{
  "arch": "transformer",
  "model": "CTC audio transcriber",
  "dataset": "babble in 24 made-up languages, each with its own sounds, syllables and stress or tones, from a formant synthesiser",
  "train_examples": 39062,
  "input": "waveform_16khz",
  "tokenizer": "char",
  "vocab_size": 55,
  "norm": "layernorm_no_bias",
  "norm_position": "pre",
  "activation": "gelu",
  "mlp_ratio": 3,
  "head_dim": 32,
  "fused_qkv": false,
  "bias": "all",
  "qk_norm": false,
  "layer_scale_init": 0.1,
  "parallel_block": false,
  "inner_norm": false,
  "wave_strides": [5, 4, 4, 2],
  "subsampling": 2,
  "layers": 6,
  "width": 384,
  "positions": "learned",
  "init": "kaiming_normal",
  "residual_init": "none",
  "optimizer": "muon",
  "muon_scale": "match_rms_adamw",
  "lr": 0.0039,
  "momentum": 0.98,
  "nesterov": false,
  "orthogonalizer": "newton_schulz_5",
  "adamw_lr_other_params": 0.0023,
  "grad_clip": 1.0,
  "ema_decay": 0.999,
  "steps": 7200,
  "batch_size": 256,
  "epochs": 47.2,
  "lr_schedule": "cosine",
  "final_lr_fraction": 0.01,
  "warmup_steps": 360,
  "weight_decay": 0.06,
  "adamw_weight_decay_other_params": 0.05
}
Rows from block 3 of a small CTC audio transcriber, named by matrix and row number. Rows with one number belong to one neuron. Each number is 128 + 32 x the weight over its row's rms, rounded and kept within 0 to 255. All counts start at 0. Numbers have three digits each.
Before each neuron's rows are labels from the 100 clips, of 14848, where the neuron reaches its highest value: "lies over" is the class under the peak. Only what is clearly more common there than usual is listed. The data: babble in 24 made-up languages, each with its own sounds, syllables and stress or tones, from a formant synthesiser. In brackets: how many of the 100.
# fc1: MLP up (model.blocks.3.mlp.fc1.weight, 1152x384), inputs 128-255
# fc2: MLP down (model.blocks.3.mlp.fc2.weight, 384x1152, transposed), outputs 128-255

lies over: /ŋ/ (39)
fc1.662:091139140136127177127114170170167085105102145169147119101158138129097112090095102109125090147102080116113174105106147138146098078110081112069137148155065148169166081154190175155173166130122127143106083143144157172115097119156106104137054180138129106108142104117103080094136097140194132100144119125121150191077138148178058093182108173072112142095078125146101104081091134167162190158103
fc2.662:176138078157129129129121108162173162104121127134081146125151152122137103120089145128093137109121144151129175112121235139128104102114140137185147154163168170102128163121122169101123083113094165125168120125109190129119099111158138136187102130127133118078158137038116045100174125115117127129122178178013119157149149095105116089126138070101106136161134145134131139145117107145089129095109

lies over: /ǃ/ (35)
fc1.72:156148144175164188169149133122133138098166103114117134193121128211161141094088087089143146120163105072142179110096123131127103088074086071130077138123216104128094191122099099093132120124163102162131183097147175093162096092056002082126152135111127105100126101087120129072146099142182076086129184074109140104167137126171109114115128178088126153089124140113091145122145134157155123107100
fc2.72:078105139100116137117086161058102101168115141086098086133159096125166159055129126152096108104128106155132104167186112095166145156156177192156141183143130135132132133129144166132194150108136116130107169133111118143069167139137115151115148073129135137114146114092128115146113087070174119129170110171194122200186121091161170106119157149139148137103110125110117079150169130150133135140134

lies over: /aʊ/ (42)
fc1.464:081100120152094165139099132166154123111094107106171083083137154129103126109143120113139176146114094068156151094137143109134136133145178124120134120090113142158128150141132125057168112124145134151161129188161103124141119089114136116119107087133094177135115096118071156164141145168107119093139117146099141116163106123138104127118107115198129129171148156109162111140117119128071146149157
fc2.464:160118143155081096135147163165132123096148128135139076112110134131146111158156143094169088071131170064123062104155099116118088115096098118127116145147154112110169117123149118118132072119101107135178134133121100173115101162118132091086151116145113154116175126124134167097130115173153089157131145120122179102115131098156106165177101113126124123095029127151121148106111105100104113067075

lies over: /ǃ/ (87)
fc1.429:109118106123108147143131116085190073129147148134110102117139020158161098088087144147152081186140135092163146088092139094149162120191140114160096125137140086081079125187096151194140148144166096155110104129229148110184078166106103098160121150102160115160184142123108134093153122138191093140124124141158093123106066178073153141104117142140132162128170168163097110155163122108094093143158
fc2.429:113143119163188069127150108164096148194082167186132096120137124150132113153152111082187164102108081151128195134098152179143120039155094071125153159065188153170132100168158118121137092138158102165153130147165128089155130127146153143173195122091179132103124099146122110187086116144112190126091176094130170127109077146088198153131155138102073148060089084052099141087164127122121194164111

lies over: /x/ (47)
fc1.44:089130133096172125164067143053110143132107200107154179070150134184115132090131130127163070099124148173175107081095224107132161124132131100179065134084156110127103129139127146164091147105129143131058140122084164171168108134139130117129112101089111090161142176110173127108155146065134123130139076175118155120099107173163137136120056055160085168156210146169157097181128091143113112125155
fc2.44:120119162178225116144096140166132156102181190124081119075192121104137094161157110137131111141101093153126128150123144111095069073114134031141099199143132104135111203160145132093109100161169122133101165142176142167082129055115107067180182161095097162164130163164098121132130083120149162110163196095118144105131114076147129146084084132136144115099096112099124163108099119142149158132089

lies over: /ɔɪ/ (68)
fc1.280:144131123067147158110186155162157149080157166077114120156152117148136174101128105103146177115145138187088101122193145115092152140184060200127130150164071137105171133113121071107150118058124115161173097107113171135140094139122123146123141106097178113122211130118136117150153088178128099166118095132114192082150127169114151162114080136158147125154077115145129129076120079115107077212148
fc2.280:120136120115073121139134179148116126150170136106099149083103137113090103071167155070086113124138179171110128082174105105110103136126126147140125192167088071140069108117094111119142097196139097134121111113134123116113138105077077173192081148087114149086138108089119189106143107104122142136120129132144175173158119133112121121077082036133126144136105121143068119133132111168089107091127

lies over: /ʊ/ (97)
fc1.18:138146167129154120177125107155125070207199109117133181093165105105092164144151124183072102057127105115090128170075117074124166111131096131193120113103155119150197085173116076111117115142148157092084138118105165124107127100101115182074126201124160137134208127166132089083121199118127138113196102129096119134135108110082151128146064103100119191049125138095170147171129114161114112141109
fc2.18:091080135150062185115163152146093166156193150097136103117127144109197090152130092116130108126160155168094151101110099131146097124118140111144119102139152125123134143152146096115179106113130148147108098136151189117213159111151138043116180084121128119114163138113118150108075163142158111119177162080171146118139075133161095093129118125031140150082109116145047136125066136124136148111102

lies over: /x/ (31)
fc1.639:093127143156095147142097159144170121107135141154153106125098048115183138132115161113092172104063081096124127117147155121159070106122078164087147191185171099137140108127145124144091178129134142144111161154086138073185092129193156124137138163144102134123170167158158146096124164119107170134150093147080118107130165115153177138132088109128204138205129127116188090130167109143140115150139
fc2.639:072110165149118136101201130119088148103064115106041141229101158085129126144088111094147134137097112151117177120142191139129119098177087169056113144104122146119094098107133100106116068183141132106137071152119119140124130192152105104179160123086146077109149152168126089143126131133101091100144146130068103086146129142165138086126089133170097085146162091151140125161121143165178106138126

lies over: /ʊ/ (77)
fc1.302:135045151114177078133147118133148092113120124165159097126096130132090123142135155104095201124170156102102136109153115128133151149128118109147084110132180116182132124169198110098067136151113133100124120121157152173083097110057113169147163173119128167103164136124142148058094151153133135108111110127168123095166166169110160132118112132147063211071143120098070152129146163158113212111125
fc2.302:092122181126076128085157083177151144108148250147128140145150086109078074112122128065110136093120152083160102157157130194151125114145198064139191105125178150125123095133109153116163106075122114110162109121147108118164089076150174113196155138169195170158120187131137160104167140164081159126165101101124112179183177198183133096114130107130099151111149125169134108149113148154119164104175

lies over: /ʒ/ (78)
fc1.62:157117132171136114105178162104181142114118135118153120133177178096112171123104168145099070160153143155143136062069095135127158139131147095099120094151033181192075130111127149130089149147124105098126084138157097125118109137133159153092113090181111130160121112139110164150119138116153130146180112148164106117119161187126174157110120117109104133128132122084109121135145088040173177132125
fc2.62:136142118058069160138115194124099131089119117156138166131089146112138123182151099152132141067069146125171153117091124119114088123132125102155104100187177112130111090145107151144139167097112092107138235162132111152089133195142146081151128138156109086122159151098125083161130136086104140166145145151148114122157112121159151132109049108198091072069157148213139110154061108112145131140050

lies over: /ɔ̃/ (37)
fc1.173:136161114146088136134114137151156176165120074093126150186117132137163122127112149172091130150079170143154171068188128143137051144122151170127119112140156138127160146160166153130130114110132074090124121109108164169124112165164088091059141103145110089164116081125177123063096121105102122122161072085062187112140163180126108171142142162163154140130114123190136092185129136137077191103179
fc2.173:146123143166102157050044134128138135114123110080152182120096121145125095103081109152103096175124117187098143154128114154130135157077120106164114175152106141165114069123149137140148122138154155177126121166132110060108150171162141179122146117130149110059128150106158114151096145130132156136145126147108083131119079080118119071107121053146143132071158106117097138155189062116136111121114

lies over: /ŋ/ (42)
fc1.546:197105158145122139110073165123086079149093149150116172193099148127141142092118095179176164069136084136089160098153103135083077115111140125141104106129124161199125096134082131150148136105145084161126150148171102177075099140135146128120165174171149115115199057112155116132136205146150095115092095155153109118150106104098123134131125183144164166128139146122108133173140106132094138119123
fc2.546:123104131105106093063092074141145104117133105120162172083066099202178138158098141143193122111110151136179090135142112117180105088111104143169189146115173154099140110077141200156112178175188098122121149101158136165156111135159104146151099100118117141153054150165100147149151085178132164049135147074149201174148114065124190151091142070172113142068160072116153175144138080146170171070123

lies over: /ʒ/ (44)
fc1.203:111134118104154098136145144176108178140132157112111157134094152144075135133144120070124142065099092172169145104136121104127106125145132051178153143121120178109114114173121127091161128166145110141149093159104116126108119170105138138152123101157128149171134163099127112111156101104107118165171170168136087183129194066148087119123089165133105124109128135181112121164154077075093131133052
fc2.203:150103123110069131100114121170169105091129134093155122140105115138156057114141131164095163145138087058136156104171092129161124105090093135182071059182111133133098158121202164121139070079116134135104083131136120160104131157091096165128129122118082101144213077156066134138155109151175094054112120159161136144078143120136070098101102100102169091114116153131181154110132128071103109051092

lies over: /ɔɪ/ (35)
fc1.131:121151165143131133154087186096106103099150207090132077122087059082158186153158100155118146093116102161099129057130161156127134084206164133094136115158110122140156136161107111105079117131070136151112086135148146078098114103170160126094120098109120100078161122118140064079118116074116137140187099140140138102096122106160167108146099134095090107062118129148120156091105205112150182156204
fc2.131:114151138165085125057156050136135106165126119141180155111163110114133120142156086087129149100151146081156139146167079178108123092122108132155162108135112109091158147135172095121122156194115086087073153183126167144116123146137075155176155092155057093088060144144169111179111135167097103139120165102124144119133107141135135179058168139063106169099149104151100126137163168157136109186105

lies over: /ʒ/ (48)
fc1.182:189144098119101171190153112144109118073165119132188171150123163159086099126085082136113099133147123172116112125122104146143136137179216132120188123117132160072159104105128161109109177147140108142139086147131120202110096130088104135051150145179095109119148149100152067175111158152151133123128095189081139163149164147141129123126049145168154109141134078166102121123188167164166111101084
fc2.182:108069124139198177170153133184181122101117185101175103152131162132114150137114122112081078167158137112154146121125131157156119196063151107103091158130119152148189108102159126130154166117123160145163171037157142172103093140105159108128133108080158079152139115109128157131125132155129083164106136117138097099163144156104119167142123125144161110189118090141162122089147072189152132113119

lies over: /aʊ/ (95)
fc1.656:127117127133077168107083144076129121153115111104136079128107102117126096219134110096117190167083104115149133148150105129144104101099063156149138124147160139163180090163148163093105177140147172175211131118127134087172124121115130120131126172158077136135112126166167183186113116131107089131164120175078093071179169077079112123111134156095133128143153092179073163176157094213196106148138
fc2.656:161110107177076115163159141125145144116131153046146130169144119143076108118146179099063125104066109124119144161147195152087086157076163159133119136087121130152151117161162120114124134109121152133151111134123143132217095090123099083111112089111153150112142112141119138121130156149155117126128073119190166126131124059105107171115110094090120117147114100138102092082154157146179095135166

lies over: /ʊ/ (31)
fc1.213:130097111095114058176112111073127117133151097102098171154126130156104122172144103117094134142136086116111130121102079131088145141105162102206047138144120051129121094098166138143132091122139124112114115097166100139119109148088141131112185084097120202105146094082133187156139185120182143112138110126108149130083140137128175066154163156095117177113149089143100113178115096112127142119116
fc2.213:070130168146081164137156083102138097088129065084153105137121153153077112112133117079113132177122143170127059093111128166059100117131080158119160128133140168107133145159116151152101126131059123135133124114062158128056178138121069111142078102114060177134100067046138186108185166167155159133175215146104101156156146082110083163117118146165229115219120107157108172108110176109094098092088

lies over: /x/ (76)
fc1.563:130117147114115120106124135113189140078108226135102133080179167156121123136147134124137180129184146152120180138150119036123159139121161134130112148127137159176126121141113120122143174108140124084055121113180097102161140135106096160182119134128093120149125110088119111128123099135131134101129092122106103125090121097067144156056098136125159131176150118151146122146091150102142201118060
fc2.563:072083143056102135156136163076110119229125139168151118150113063129071151145188145135059146126181090126146165104138099130091142161177096149090126111149139166091119080134116135204103174156144171092134072097133165113134168137119153125097182135125077087119136192089159149115091139104108152115083109082085172126125141144226064160165098138078129176152167090148141105103078126137085165124174

lies over: /x/ (48); /f/ (35)
fc1.66:111190132084120133080147133110156200128139170121152120109144157087107119128111111128165116166114089162134084149124064132144149091117124086099119093177130122134104114103077199134131087091156143169133160076104150140073103128147125134139125179053144128088162167160153161134125208088156143191095176075106156163127124134157132124162101212103119054160152105120132146069090124169110159131128
fc2.66:140067131132160041078092135106142153101119190139145107132070132168144097134141173158134092149103062117149158172122124144119135130098145105157126133106087166164103095175097170152145095210110126079182112124139160104161095144115108149092144115106095171173141172126095129165101165171118130169105157165123157136163089126072123050129122155137131034178142130137088168126142127182165175124162

lies over: /ʊ/ (43)
fc1.371:086146185145135137102096131078136109120169146140164162126110127192151190147084101127160168122128078130175097137124156128134163121097143145146169114066144118143167117177163123130128102094129208075141096101078146193128112112145102148128086159143118134150141146071149149119088135119123143145148159124090114035093095151099123078133090122154139093106170185117117136158075043184118128145104
fc2.371:109124142157086133147143135134139171149144153106127162102074120103080075061099084167100107119156131163109103130213089204197094151102109084130166128150181086144053173129104146169133127137159131160156122133143150114146093125049117112098164087139138119100205125121102150151174180175120147085121126107190140120203155177152130117086083109161178120118116139178095210081109118121078097147129

lies over: /x/ (30)
fc1.140:135094105161043083075132143122091151128119114142208128088098057118102151120118115127145166116150091117126118125108174077147068120154149133145165160113126144087078130063108179104137130133144116146154131146108103164108109161178162104121119104125116160156139145068167075153170132142096193097106156134136106141127115155125121164123107158111112129177135107145108160135127133130145145130182
fc2.140:095090191073135079100118132103116163087144177146116176142161119063117093140146102087171115116177167222160173110139144119134130114137157140082139091113180159085134079134179188142123180171116174166131108189121128128130093103112133156151108153083168123077077105141112194153118147124141110130142121081149160171140162133179151146153113148106107118104142090108161105130114130124115145167133

lies over: /x/ (76)
fc1.370:118100127144117114146131071161117178092173127106153153118110159125121126068137136140154134192121119102186064120156179155111133151170122150106129109160128187061116169143162055137177113117104132127066146114167154119102181084184167100141160155096141136101184159091148095170133136161124122152092114125123121168076176093135163151129153099157126157092160114108107154074173099129102137108139
fc2.370:170104172153137148152110121107164142157083127140098107148174177127118139147142153074149124064127194082128199132158118139123142132135088137088143117095142124136101153155149121100107189108134141129131116093144135121048032138057116126082116087108121078182124102124108134074135139176150176051106155184116070112065173130113139172187134180148173126142108136154116164097133136143100096169108

lies over: /ʒ/ (47)
fc1.384:144115108130091118101127185148128129050127081149202117113061174213059120144088144113127148087117140164159162127101094098153131155093167076109100115107099100132070178092068107137056160136140120087119175163118088140136116191114128102184056108138151111144128120096090109190099132179137108103160101139145099061119112156143098111149139110101149162133145139145117100136201012146137099156105
fc2.384:129144098096137101162097164134150087144168098120122140141137089167084088139103144151150152116154081082076104219066138204103161198087157114172171108144115086123156117150111113100139101105134140108123145150122144079125112104168138152122114099122147087112064156180164142149105090099119164112143165107129142124162070142064138160097106141161112108151139157140127143097097147115107194110110

lies over: /tʃ/ (30)
fc1.124:181171199238169182097096148160130165100148132190171130144136098180153178088148087082094119149116166142124122158131098163104125127087089106115123155146115154141132082153122224118124119071087117145159099191127158104141126097115154163166132138105170130112096122179108069114193136142093139142144147151085163131160222088117104170145171165139072084135179099147118197112119114120124163157154
fc2.124:105108114176127152120138100189138079115094156118120121087180203147122116095127164126193114149155156090114050124124127157181118187139069117170089132144118111165145092107114108074128116131148096139132091111106092170087150117137141128096114108134130116180150091118092185059187141125078168108054111138084135125113116143127075131149116146168119133070122123127090121178139139171123145071099

lies over: /ɔ̃/ (64); /u/ (27)
fc1.434:097117149140065114098114128130135147109174088140140133117162115111113173157108113175093156119091142142066155172171147152131124168179136196131116089110101148152142156172137134170153116139125120080125103146156148077161119155107082108125149135136082136145068221146177099100125116120133168177148142108065180091157138161141114169075155154099187086135145196128148077143124094137145099180119
fc2.434:159165093084118122141122141115172116105142130139121130105114172161159130106116109095133102097121170162103135154128143143141141103116162140150083139123144133140133150143125190159198184162119157126135071096164140142156102149153148100128129178100098155114145130042103170101158098099143138060122143107151113076215123119124084040140106195145147070096120132096153079113041115124093187158011

lies over: /ŋ/ (32)
fc1.279:166138101086202083099070131158177072161144145191141118126071141082142134089168087142099124146107138089115162130121124111112122142069187082153106154165169154135149148165127167146175156085148138164120150151104129126136119134091166146108105166127137086080161112104156102161152163123127135086160153147142176136183129153092064122135087095106121143097125158087105158112112123106124091122136
fc2.279:116121100129123148094118170139135114095077149081089091112117102085190137122126124137176107119123141163111099085108141119087073158118123147126161103128182104189125153079180152158135062090126131112173114129113075153090158149170149101106145099154108153105121152128145102091141115092159106240107110173089096187059077137100169116087138138090122062160170094164158119135118166063134174133130

lies over: /ǃ/ (67)
fc1.225:164123106081123128149106132123112063125154149141133096055163115135087074130169100109137147132097103074151122097106115109090176167141119144142145197095121095171156120130123086138144141111129122137123151117144127166157095115075154088097129075155134074172100124113151137174127122102144149094117075113095112095097107044129107175157129139127086160115191112057151089148119113093183114151159
fc2.225:194136086139095067122177055100179099133179121120083111118139120157112110142178085094129142183185162101184077116160127172115122131135126106165155149135123169124107117151092112170079183162126175090108121171117143129139081130165075072143196146102064137092144060114111142081125077179184090146131119100187133165143132129147142143131125092159131145088148104136154123158104146139136132073078

lies over: /ʒ/ (44)
fc1.107:129116098122128118100144137134037172135215067116121139119118193111121152158123130161125174123098047176070092131105076143138109180144141162098119131096091069188122165171127163155094113170119113131123158112098121116149082086128103127077120078137098107136117120131099083177196094136139040128123127124127123057114112128138160089164051148148071139182175131136116174174042122125203115149130
fc2.107:123127131155133132112169184117140110103143175132137147080142186126115094147130160153130114160083134136118114092109129119162090135144101112140145206146102175145161169109134099097130137117142115141155160183136090106149156186182098099157105108051172160049082072183107128130118165134107127091077130202133115148142098127167106109093156128090119132143138106108194106132132174133128068100104

lies over: /ŋ/ (43)
fc1.276:107101162126167109131106110097151135146191105116078171098053115125116126171184169173109098104137127103139133179151100123111116086117140170141155120089131136064163132142091127154055112112123114133134055157204169160130142127113059099158086055080107146073122194108047173112105109126110137157130098147097078131150132092131085129194080145108126119088104102137158119138194086123098150138109
fc2.276:238180087087070170145094088114098126067158125135183144172091140086121129055108139134174139130096110116156140128094130075101091068060091099173125107081127119100180157079147151143127123104104135127113130108097150039124166091109128129095113145112140133169160188126129123099123104158111169097160142135124166123156088143135105121106107165134144108150195173155136136137129151134075134116143

lies over: /eɪ/ (72)
fc1.463:155076143110140136189122074144140123148140122104198137093118096108136133155084114124140204123115134185129083135170156191144175149090096117118164115083140089138115081132172168123176117144135090118200107133144135144184137145132111152200103084120125114091157172118079115196111086129124103109123124136148122138175106174099122098139155132128095108119116156134128121134122117128064095125077
fc2.463:084189165171104095152118128090076205151120142127153152138160088117160157126089090039153144136097147034167144168196123115183137149148119173143163101121132114179154116111128132074130172133115098117116159100126183184057125139109092215179145133158104086087133149161115112055148152089157138104140160128092128069155144060069179141162111095138126078089103168088097168137213130149120075131137

lies over: /ǃ/ (27)
fc1.672:128075174151106119133137128085151148122128173108158119155153103096119186112085117095157154167104139056105133130156094091133190150140141142095107131199118060158082041171097129145148129130156127100166156171112143103174187125164125106122153086177157163184104173105119153114152161106089101161083092159150125119168166112161137196171141153139213183118109115091176070104147126068155182086171
fc2.672:155083109127178090205157081088118074124074090095121121147100112184148135140133087176101106129152173161172087117124141113100092152139113110151116094181126181095084105106136194147130059117149048127086129149120126124169186106118148074056166124064089055128133111123146180115100138151136157159136152122107107172141157147173118160147106111130101120172172123129150139125122148117167114193158

lies over: /ŋ/ (33)
fc1.260:183136055133186125119126141068152100082136124190068110100154093111124170134068153147100167084085142133089117203160139154107096111192083101105085137028131106134094168096134164156117137134174109136131128073155141130134097130152101145172152123087095124101115139161084093102142167122124163157155139107131139139126104098145101124152136120194128209139132092143129066124150115066094164139047
fc2.260:128121114077125107160105161129117148131083114076143150126128051180097066087159110137153156086135129127166152104084084095134078056125135095130159091155142094115104145142145097115093132096115086094154137142058119127115167098189157152080128172120078096146159121130136130152126063156121117092111077119095103092157118143154140103138231104085117096183124131164126094144112205149160086123121

lies over: /ǃ/ (97)
fc1.408:115123186158163114171109149108217060112090187136140078092153106146125117151077145155142141151125086155184127125154105044099157127134089087101165146146095087127197109126087119198136113074142071101122119126165187134194079125153098083096143145121119144131101138127201161106130194127155095177193095142087075125133097116134174184106131138151131161081119051165133129139161148147083153142176
fc2.408:072123113184113175127160088154113056097096151123117149050101122124167094119091111070136187120165108152104082119122069130105060133124086106171101151090107165103103108141137095119120101112122141186150096075171119143148127166181121116126112149101118184171111161164158118145088120062223104140104182053103139127184089100179124198132156107123135180100113085128097096165155115126119087171100

lies over: /ŋ/ (36); /ɲ/ (31)
fc1.601:109151126152205135106151099143103160189084182105131113147158128073159080157164126138130132148155108110138163135132142136082087141115190123174157155082146186161121121118115111096156115100128132027134104164154140063126104124135142166126140131197172086126194068105121182110070092155109156111187110087162140101082095222140123159102138178084085101090162149140139201105152145082098168119124
fc2.601:091156093154145218111126185141116183171171131121128184156130166134163163088141195133194174127135148161167138125103164142130117115116166170104055139163126040049123119077084150072185087055128106127125161090142130121154148132149156101147096108103113115162145168109141105142146063186173061122145111148084135155145155102063077101098148121113147136151077156141113155169118111169174124134156

lies over: /ʊ/ (29)
fc1.474:159152127175038185066186156118175158112187087142188077104172118072195127150133140141141101063164133115068142093130120118112155080142167105151176165131140164129141080134180119097128080116155081137148097170087151094159076171125121083114131129132107136131083123175147178118175133123149164142124086059121055175143128204054125169140164111138145177065136148038160125209143116119069127157150
fc2.474:140090171141136107141127105094162139126059169132136128145123169117131122116143100142085159134089137140157145145144100097088097174091119160105024144199181099137153166097120063108102138146045123151136112152120137127166193111146137146079158128119182078146139143124152096158080124143092115074113154102108198067157092129127117137157149127128065153132109151145078184120116119108095092123159

lies over: /ɔ̃/ (42); /aʊ/ (25)
fc1.310:098086151135118182101144177151102093136066096133122174110170091106144095135104085084063204080087149138102106114055134144148139122149091088198174154118141120127107126113108166098098104096186114165138189079147179153080110136193109136105154168146151142102115126100113093092114129127143086127133136184096157092091135111194067136136165139097135162139151113053128172141169051144148132122113
fc2.310:169075132090111099149154137107132125109090180107136132067127143081143098159115169138096121157150134130144175117128182135130091120088083132186158119147149170134083123114091168127109094195146186101155101134117134069199112183155136140130144120059123097113188113209188138104087084157148113133121130052080112104167125090130146093178132109190170106047129098167138155109085153119146069137135

lies over: /tʃ/ (45); /ʃ/ (44)
fc1.286:146127157133149120127100162156095084154110132108088127079093132128121124121126120139157055128155127150120156124093151165089141152194103094177103109076124150087110121145192143165167135081094144112070098172090167132126126131156149120105106116169133174190160157100133135086143130162095145115171147137068099063065146080138185091161162132183113088139142128128149074115119084100126137136097
fc2.286:155111131152180144153134148124136167153150107130151080129142099094159169117120121118118148131127146133160121135106118193121073115172110133087192095128138115152115054141121124154068135105107164181070154114174117048076101131151155100211129117071147130170117094166127183169127128131143125144085107104194101169073158067017150145145149145101180109129109077167082122098124158108095139113173

lies over: /tʃ/ (31)
fc1.329:093207192139097118106134158156181140120126137081143069144184162132146129100117098134153183187185110165119190117140163135091118057105164104109094076094149161175107115130113137161177137081062135134182092079107122030152130126081152196201070086099113106104195152127077190161162114165089075114118200093091136116129094108115144092157152178160110141165170120113164108132092085100118128122150
fc2.329:139147139174084098161084140138150193121104132167153098110132169152104139131143141132100154039109104123150128097137129153129145182148096160105139170116181131159176153151121114098081218125174087089108101130107128128101080095125109139106144184081129168141137119128089176204095156070131147166169110156128172065108082150078126139103112125149132127105120122110117144098094134103100136130086

lies over: /ɔɪ/ (57)
fc1.523:216116120081129087091141117090140142121122170120112081043075127181121170172156076082114127138108163123117160086106115104118156122142090134136095130180071152149138082146134108115100165159112134128139138111082127144122123108133116102142124124105173129087109129137145151145074056143161125093112131209087153157151161097148103114096119149136068160144193170066119159091108109127098112130118
fc2.523:179112069183161124129176087121101145053106089145137104154114099125152101119122138155189127142102076105089126130094095101165107153040168099131126076122100095121133173109169116168176127187115085123128102134092134109113142124110095131125102107125179119088094173142147139141085150133161125114112158072095119100147081138151114158147168147154184122104095252127133177161135171117124104206105

lies over: /ɔ̃/ (78)
fc1.620:168127134111110037110153152085120096119125137128082144096072095114174196142096049113144130146144143110173202134056145127070065184152121076078190123107115135130169127167145108145151138072207092097092163082141117106161141142172115110144168169137137119150164161138127159112122158140083112150163118113107124093126170092153117151140104166178093184118100086127165081147087161099164117136149
fc2.620:088135145166114216121119136085122116161121132072070149136140210148132116157111145102137177112079159116157104102081123116136149129122141162104130130206150177069156158075179130139118157165133168197106139113150121114170105129132100176169142161115194138113104135137118104080093121097176077079074125079098164106129087112155124093178092081118103129135085099103093135169122103129118078144074

lies over: /ǃ/ (45)
fc1.646:117103199130065122136228149176198143075154126174107085118187136086138125069133106157091122146108123190172171098137129188167071129086164103087120144049163135103121087158131116122156186092084130160100104095133133134119136157142133149151101083117166141091078134107097102114169119121096122088101136107153070128159097147149111123106111171121165193087159129088138100091158088099109109070098
fc2.646:137111116138150110148109119121113145149106094155109102138134170198134113185162159100105142152146181100049133111152098079088153129031121160110068167090091156136187109097182157131139111131096104118126162139178144110155154131118128055197129125165102141149130166107163153115132154144144085137169116151099136150132110099116116150208073073078135162047147091164149098176118109077086113139115

lies over: /ʊ/ (54)
fc1.665:129130132125120124086134155121096096117133119118103092130159106112111090211166172090141098116110112144116124101102153158094143115152114165177191090120190103119154181148139140149102078121141178084134157083095151143133072154141120160101088167179117122087128157130091125112117114068105118125143161151129155110185125110112107131138114170084113112066140141073085162104111184152148115128082
fc2.665:088102101108109147074167129146106147168101108175079140169131165133143139156104108093136179137077074119135161116129105129109086134122129137112131125100193179129049142115159101071108152114165150122122166169137149106117080105126230076098166139108133147096106105149146111124133155098161205163144158093190054099155148106142116104151099100110122130120145106183134099126171191041100141068108

lies over: /eɪ/ (79)
fc1.599:161118099101060134194111115163087092119169154110182149134126119128125158151073106123135101145105104125148134120069118141117162114128169134138153078118105090085133162135117103161115097137113131145157115160143152113186110108171134149108119165139144150107126092103147124120150145139157170128129139155218106045127131130116127209185088069130108127187062123143068172143137131117125154176165
fc2.599:126111113083147118072141138117102083106117108174105131177137092210092145134181128166141133113092165090154085159150095153163185135078105110207160162188118103136141199145088146161110102091170155173107176141098139138127103102160148050162123162084106110127079108117099135222157115158132134135172049143123156125066125122147131110123166080117193123109089140180135162151155148135133151116085

lies over: /ɔɪ/ (95)
fc1.696:195126079105109158138175143137048119136158106158117115129121122116208158188214156118089155081144192157123110115099101069128175133108111171132110114098170163149095159116150165145147111116128168161095100135127143125075179107136143211113156093096147144093113108154163117153068173155127144090092136144123171128153170110086150098158141120133106117109213179080118134098137168142147161095114
fc2.696:099159096092095133110133077124164156110065174103075123121129133184115097115112120120152099132126161181061092138126126125111164097066171132105124098160164154089127157192184176180102086184140149171143172114115098113132173126113140145093128139127171125110146185078153141141125160172107069164082171074116186117082097171161121134091086090099133139191061111158163126150100145119122094123221